Weights of a small image embedding model: norm layernorm, width 384.
Rows from block 3 of a small image embedding model, named by matrix and row number. Rows with one number belong to one neuron. Each number is 128 + 24 x the weight over its row's rms, rounded and kept within 0 to 255. All counts start at 0. Numbers have three digits each.
After each neuron's rows are labels from the 100 images, of 14848, where the neuron reaches its highest value: "patch colour" is the nearest of a few named colours to the mean colour under the peak. Only what is clearly more common there than usual is listed. The data: flat shapes of many kinds, plain or patterned, on busy backdrops. In brackets: how many of the 100.
# fc1: MLP up (model.blocks.3.mlp.fc1.weight, 1536x384), inputs 0-191
# fc2: MLP down (model.blocks.3.mlp.fc2.weight, 384x1536, transposed), outputs 0-191

fc1.366:132131106104165129157134147101125149126137120140084104087142119103129148133166099135129153114147111121107085155120108123119128135141122172120102117097093143120080100126134129151134100147122117152089145123124125125129119165151144071138141135114107108164132125099129086132097148180106129120143150157166123158162118078139144148151119141164133094104158111118073138088142117150103134109114152111089121136133103125126121109149094112085104120135113123155124130135088123137139126154161097128140141147117128107130125129158162142151138122093109200153125120169147107138114111123110159106
fc2.366:133168138160138131155176122148114154156145163130087095184121115101096131093177157158184118154130133160095166111138132146135139134169092132115156162155140135143128096114128114124127153155152108118150135125156148105130140134099112156132142153121107131090113165135082175142129099077147150165142119111116120129162120146137159119122117138132131135129155170169078125143169161102141096129134141143139098175107132147112112163112163129159132131137166158127131108136106133135087127144125132124143089109125187172147110122126145121115153134151146110114135145150109102160147136120166107176
patch colour: blue (25)

fc1.678:084107099138099127120102114150116118116155130097104153161130113120162097134144120124090181162137088156184093118140159113163126120130140132147116121155110104117125119111157147150141146151126133116152124094114159103114128090090117083162150124139195145146122134064105177137106128166110129145167110081120139126141096111108068139140153134121153118132165109132130154125147186124116094151101160117128056116126097109112111161105095170123138145170124138135149145133163123087118150123151153190131111137121161134165091077116116188118151130121085167150119146120120120141122118102106133084
fc2.678:124130141084131139130105089134141186128100169138112132123169114154159153151111140128140162117104141145145138103105092117156143163132165124152063080089165149150121165124149123131140140096116100093115127131171124151135093132142076097130163087107139101176107128146161140142122103147120154158102182136179105141104126136119149123117118166109066172116142149128169100091140165090096123138158159105139119117117148121137138145109183130166136154099145162093166092140087117128113128127119096085155116145093150151169137151136123135139102105194114136164129138091130094122107112133150120103
patch colour: blue (30)

fc1.326:072116092132140096202108125124135140113137139092149132116132122151119129125142107103140152135130120151144127114099113126164152128149144139115115111168109150168156140113138132128159134144157159116147179128139122128113099100162155116128105118108160068152168100079128110115145106153100117090142129146079061100165092137090151130132136090112155130126147099113117118116135148101114160183105184097155125143081116109132145117133116122133140084154118093119151149111123110112103153133122141107141099170136113128143069161146129117193156109128165121105154155125150104139112151118146123134
fc2.326:155112176090137138113149168099099116134169079135153113118146158116138126099125118162146098145173132122138090096123131111118114144134077147124157092104116142111170169152146112122074137156132112077139091155117117108131160130132172165152148101143100093116143110148165131139163113125122135091128101098141128127123107098100164098125112151128171187116103115113154098148139178129117128111134162118127184130131134134168107126142129105120114070112110134160137116174123125121134117124090122095164162090156102177105158149100139138154137100117094143120088123093152136125134096167120125138
patch colour: white (26)

fc1.144:152098152092150117139135130128111116107162164116145101133166125143178072112159110153099129139136158139132145163157140113123070135131129159136160113120136121111132151109135147144162135155178133124159132113133105153104127141127117174121095136089112160177109156099123143112110099160144138118157090116106091122104128149108126168107104171156104123120090107146129097141137146096134131111137129163144095113139138187169168095111123151115109160128116093152083122142160131144126101099096115125169092127121166099116094112117161118119151131120120128139114082127097149136148136135127153150
fc2.144:157096149137116162151178123160123131078117136146095143147190142136140148137131144128134140123089111129174108151134115121112122124176145110122137135113158088128155121133145145109130113131125109077095141084138134163126142135132136106143116153144077149126132126144130153149094116142134141143110133149161125174145095123159110098110121148129129123125166135117150164165116078183142142165129149155109104150162111083112149114120113106108162151128118116112119139157085151120112141151155107117079131120166127113136111109113135125141121149091111113181101157133207141118085134125096094116
patch colour: blue (32)

fc1.153:135118149092130109153133130092092093109093113091131110128109148110145131120127154133104073118134126133093131096093132165106171133118167150137183071164149148118124106105106065090140096188164125153140150073120152149117122097134164148119127130184129159097109131106145154181133091111129091093105099143189156126151166092103142099146121159133113112135138103108123124127114151113082074140158122138175124079110144129146107211076136147144112079099135140108139149122158137130085131141117143118086159095151180136146120100125160113140113112114135142126159152150108152155166130125124096146
fc2.153:122083163147116131089227126172116103142148111133113155110125151158090107134152083106086133146109094132163122158091100153130129122155129091114133109137162121116116114188131119142073104161127150083148079150123115129136126142161134145140142115114110136145145099127164145163122101098108117122116161128118115110142057143127136138102135132122165111153090125114138158175173123138121148098139118142109095110158094127145132136128122138075096139102105150108112121155116113116116142091099117146120115097096144114121135130117146144143170143164100143144128107167154130147138120106122140127
patch colour: white (57)

fc1.699:119122125107110115149145110095125119136112119170124170115140113118135120117097135114110140122153105127116123180139133163124102133114149124142153118141167164112135131125119094131120144159143133080152170170127142136119125141142134117126091135136076131102137136164134145140127123167118123140162152130123129172114132184135123096155101154126140128152150152118101149137124170119125122154125118135140131130126134159131149176136117162130157138145134108150176152149125129132122124129138155145122134109151116147142119118105165095105104142131131135092139092110130184117142132147053094157
fc2.699:128103131122066108103069144155140159086134112143114111139130162081111118143120115130137153111116133113165131127098150153136101177150125081149083150073120165127148134140134086143162119159076139084153170107152152118109137105077169108113163140127119149109124131118131135121124142141142134162145149076114145142163111132148131073122156128123132137121121139170088098111096154168127121118100158125136138120169144119100141133141106125087089131127150097121126129151132102139145111146104082103131143079180120124139169089122132114150121086132129164132134102127108140112111115154128147152
patch colour: brown (57)

fc1.334:118111104133156119107073131117123137135105192153131158134131101110128138138138116103132160155120131146149102096113159144114123138082143129164106132143147148094163132152122100133070110084127119124086154124129150152127126122109094130116146118152119138135172122111095082069137141140121147171130146169119143086136106095120125124119112126135151089116101133095114139133138106156121124129149144133121094131124158177150145077110152116131125152159123078130125109069122124107151077123115151110095115130139116154115086144099162121137124113151112114122116114139133101126123170122132143143
fc2.334:116115131127146123157138114126104103109138147161152136099118150100121095160155133138137103172119098123125121161131097137100125161119169115125119147137123145114116173087171145154133120151153109144098092168125142144132136121135127102132085099125120112101100106155146059158174123146087110139089122151141138124145151116072138128155107107093110153115122097135168146145105124143114128120139137125117133150147160103158129145139067089131080152117142160179152108153115140120093085096150180177129144164129210142108122126151110129138147137145091072141098131153172145138136133096132103146
patch colour: brown (51)

fc1.155:155085139141182138136138131111147157122114111128163115098103142096136148142117128103165126101121180168132140115122122122133130103165120132113127104156125121188126111135132174110131113145138128125123134165164108085152125135072145094127098153075155161136141149137100159121103132133098128113103149119134129118115128157147138119126178144161139071115107189111124148127142108124157132138174134157121147094114109142126095067123176160123115096103099100060113124152163095130107166136146110154166109175141131101159126107089122071126139136137170073140079136117117149118164149120120090146
fc2.155:134130099096149145106127087134137141155113120132120088115108126125130106172090148144102096096125159098124178140135101104144143156170149123128131156153159094149142147156126100128119103141140119146152146107095173130121105137134152102147147145157142124121154126094103167098131123109123145105151154151099146134153103116134162132143094137123127148146140141116092113088107079099148129146106165114160157116146198122142117131110152138180138103107126164140105135114074119163098162113107114143137164125159149151109111120117154145116148129159115097124139143138150128157148080102084143142
patch colour: blue (25)

fc1.581:121137098127106109131140095125102153121108129135119132105125121165155151088143140150126101126147156075162144152159119145148126148147118096113133084143105131135121141119138097177131078141142137152152139126196162089143097123121139129098155113139141152105128150154127094145154163102116118091142112120107126103104105137128098101131123144096133136133136149099153101140118170100079130147121138118148136158160152101140113080134115153109125120144113138153144135108102100094192116115137156101151142128156124131114144107090093112138125111148105183092121129078142110103131123124089089134
fc2.581:137131201120149149123126131110103146103112126175126114101127150083139116129106169153169097160137121125106122150140111153107121137114163107137130149161131138114152142153099132112142115114159083118129141124108144106110153155137158084112119121134076123162141096159131130108117127146146128149132171136127139128112111104145101144130124155128126138141123120180102163096137139144141091104136136114123106125149121110124147092133128102135098145124145131108163148117104075139111140153160117152136144146150117118098190149147115101088138082124097106109141157091159136134195165125110114178
patch colour: white (33)

fc1.454:137126077168160155081105133170132155140114066117143134118122121113144112099139081144125103102150116151122080122133135144134069087146160105161106169116097161121163151108102121104148141132137134148122122106148108093097140160125174143117096137123112171143121139106107159119125110099127124106114110155145074115118124122125137170099125107119152124116157153110128132115149139139104119148132106114160156114155131108160083160098170144134094145095132140176162130112139099145138185180155133128113121152128075118137162121107158078105155105170123156121101166114148159146133116126149111166
fc2.454:117167152124092100122144103109186125098123092122104101175129133138144104112128154107116131124135132128120129193138102148121169115148101156122131104129147159190137102114124112125158167148126119130103134078097117154147089130123156154044145114129119099146122131115151128138160122121135160109125109094157132127115094120122131082094132083107104121144158114103138102090117142143124117125153144148067149120101103156134137170150125141132102155105125167169134151123162139104125144110103110128127153070122129160133133155101140127117153115144112105155141103172132137102153105125129126096
patch colour: brown (52)

fc1.537:113151136160122116094110181158108115157111142136136134100165102151140115128116140151145163113151084110122148117093155122133154142116091127120174149113130150127132173099172126121144134135176114104125124149145125122142073130117115147148165088172146129119148147127122116115134130152132148127099087126127131140104184126119127133134142151117100132138155187100094124146120131094153090143110187147118096114109151107122137130126127157161133124111145126105144112148114104098127195116151089145141156130104125123132114144123094142169119080127097125102137164149116129124169128136123155098
fc2.537:107139146138127164095132118111110133154158126132114151167122092110173120136116122087123120075136100099108138097117125140177132110151118137113118124158153172148124179150177153150108101154129097114168122119140114120097111132166124132184141088126117101123146116156147117170113107120144143138126113186133091107139137136148165127103096130122134126145134143089175122125099182118138121140164069125141134099069129124180139134136104120173128118096102119122166145093077147064097112120167104146111099124140157094102136157093126147146119111107155128161121121097105130130084154115135143136
patch colour: blue (26)

fc1.331:092074126112148162117110140087144084134115161106098145111121107114125156097119128143091164120073073152160171118142114129105074092132105123130124152145140144172139127150124152118200117111135088164142147110118138120132133135131121123130112096108122140126129133132134144115117123140125101113154138103065116111098150157116161109117124117125104156130116120128122118149158110083121114143159139120115101125152164132124135129139075153177115125162124162116184166084122149167087162177099177120138111125149149160142133133118152105101152154123120140137113139154079118149162126133145068092
fc2.331:124169135165090134142095101123126105124132128119135142080101138166134129112105106125163163145110131108123116125149170132116111154168121121138106188126154118109096127123125173174140132104111184138089100128152121107116131096141083161117098108141118124120184113142166080142122124117145171156069140139123158106103125106122151141124179184115147184155125131133079160122145141127152158141138125160092150144148120140116121106132156153114148088101143127142108152123112116102109179138109145112168175103174171135121142134143167156094120162109137133146114101167158122094140133150141097132
patch colour: brown (53)

fc1.183:139133132158138109111132137145105134116129150098109141145129073159106162122147081125134158101158150097136133132087107153122157074109118153116164123144102126128115114101078100108104103132141136154112110115101112096147112127148113145154130142108147094115091106145145136169161145089145126137112120132170128145132173133144162134151132122160129111113082125119146127140100199150150148163130114116144131115146135121122140125105114137089126124149122166097138124153099134114106061104125115123140125144159158133088124144131128143136131105111151116101114088134095178128162149129163125153
fc2.183:128127165131127129138140132120114096154138140139126125121163096081155075141108111113131126105122157117156160116127142114094121143152147089134187101143139144136120124134113152127083128139152116142113148124098110124122118108071136156154075123147095143091127126136101137115139154133117113110105117116117094116095122140093110111126175130148141093178151103075110109117094114134079135144094158073137148140142115114108147120146154135129128103148145117156100094152103190133137108074123125109141166100133149084138126171163159171133095093052158130151112175125139125121128160116116122119
patch colour: white (49); pink (28)

fc1.578:099153123134113117161138142118133112123112119120150106102109147161144122137088108129110103115141115090147126134136122167105097102148106144144169126172100120114108162115097149109141142123116103133114087137172127118132068091111147102111158114129141073121125098144096133145137133113090123136108155123125137146160179113149092138127139115144123149143126145168068166135156095143152097098136131098154106117139134178158116080163147134136136096115102129139149134090134119157127142109107166149114138137115138121145142137135135134131149114146142175158132110115113131152105138115120093160
fc2.578:145104149186109148138117158116113114122152138130119107133086127077082136121121138096150143179135167155168120105119146153139127153094088119174119101095119113087117082133141125114136120115131102143152132161145160107119163172141106125157151175135098118128146111143122150104123180162143167111065098154094164132131142104150119136149182111125121077142104141103162128139124139105121178120125187133158138108151128111129118176089145171095141124133137129120131127105165161111149137111106166133162091131094126098131103124152114131127135124120125143124121121148109130095154094134107136138
patch colour: green (29)

fc1.712:118122126109082154142126109085124137103107101066158102133124139134117123141136105091132139139146104099116184074119153125142107107116149181138156145144085134148119141108103095118145176081097151132098081125123146142154124096079132109178120119116136149138112116142161148134140123132118148116141096148173080163115060121147134159108157144115117156138154129182146139136106096145116122086147151159111153101166107089170088084146106150134126140153176137084159150129138163119119102115118141136145124091124149134172082128113143101148151117134116146150152112095108117130127089177124125106
fc2.712:137132160140077132115127120132111129072192137130108146132095168125121104127127125120106147145126125117108140137116173141133140114174144118131088144126142136107103128157161183160145115142148135109111067154143156137115116148171152143149131112147120105134126125115146090104092072142120150126100113139131094122172165100117137155097123120109111146143088164153164095117136160144121107132128144100158176136095118106103175088169138155110146136130128148144140122123125082145142109146123145144080130126091097104144144117102086156098151149159107113103122117127125141150096131076118154060
patch colour: green (30)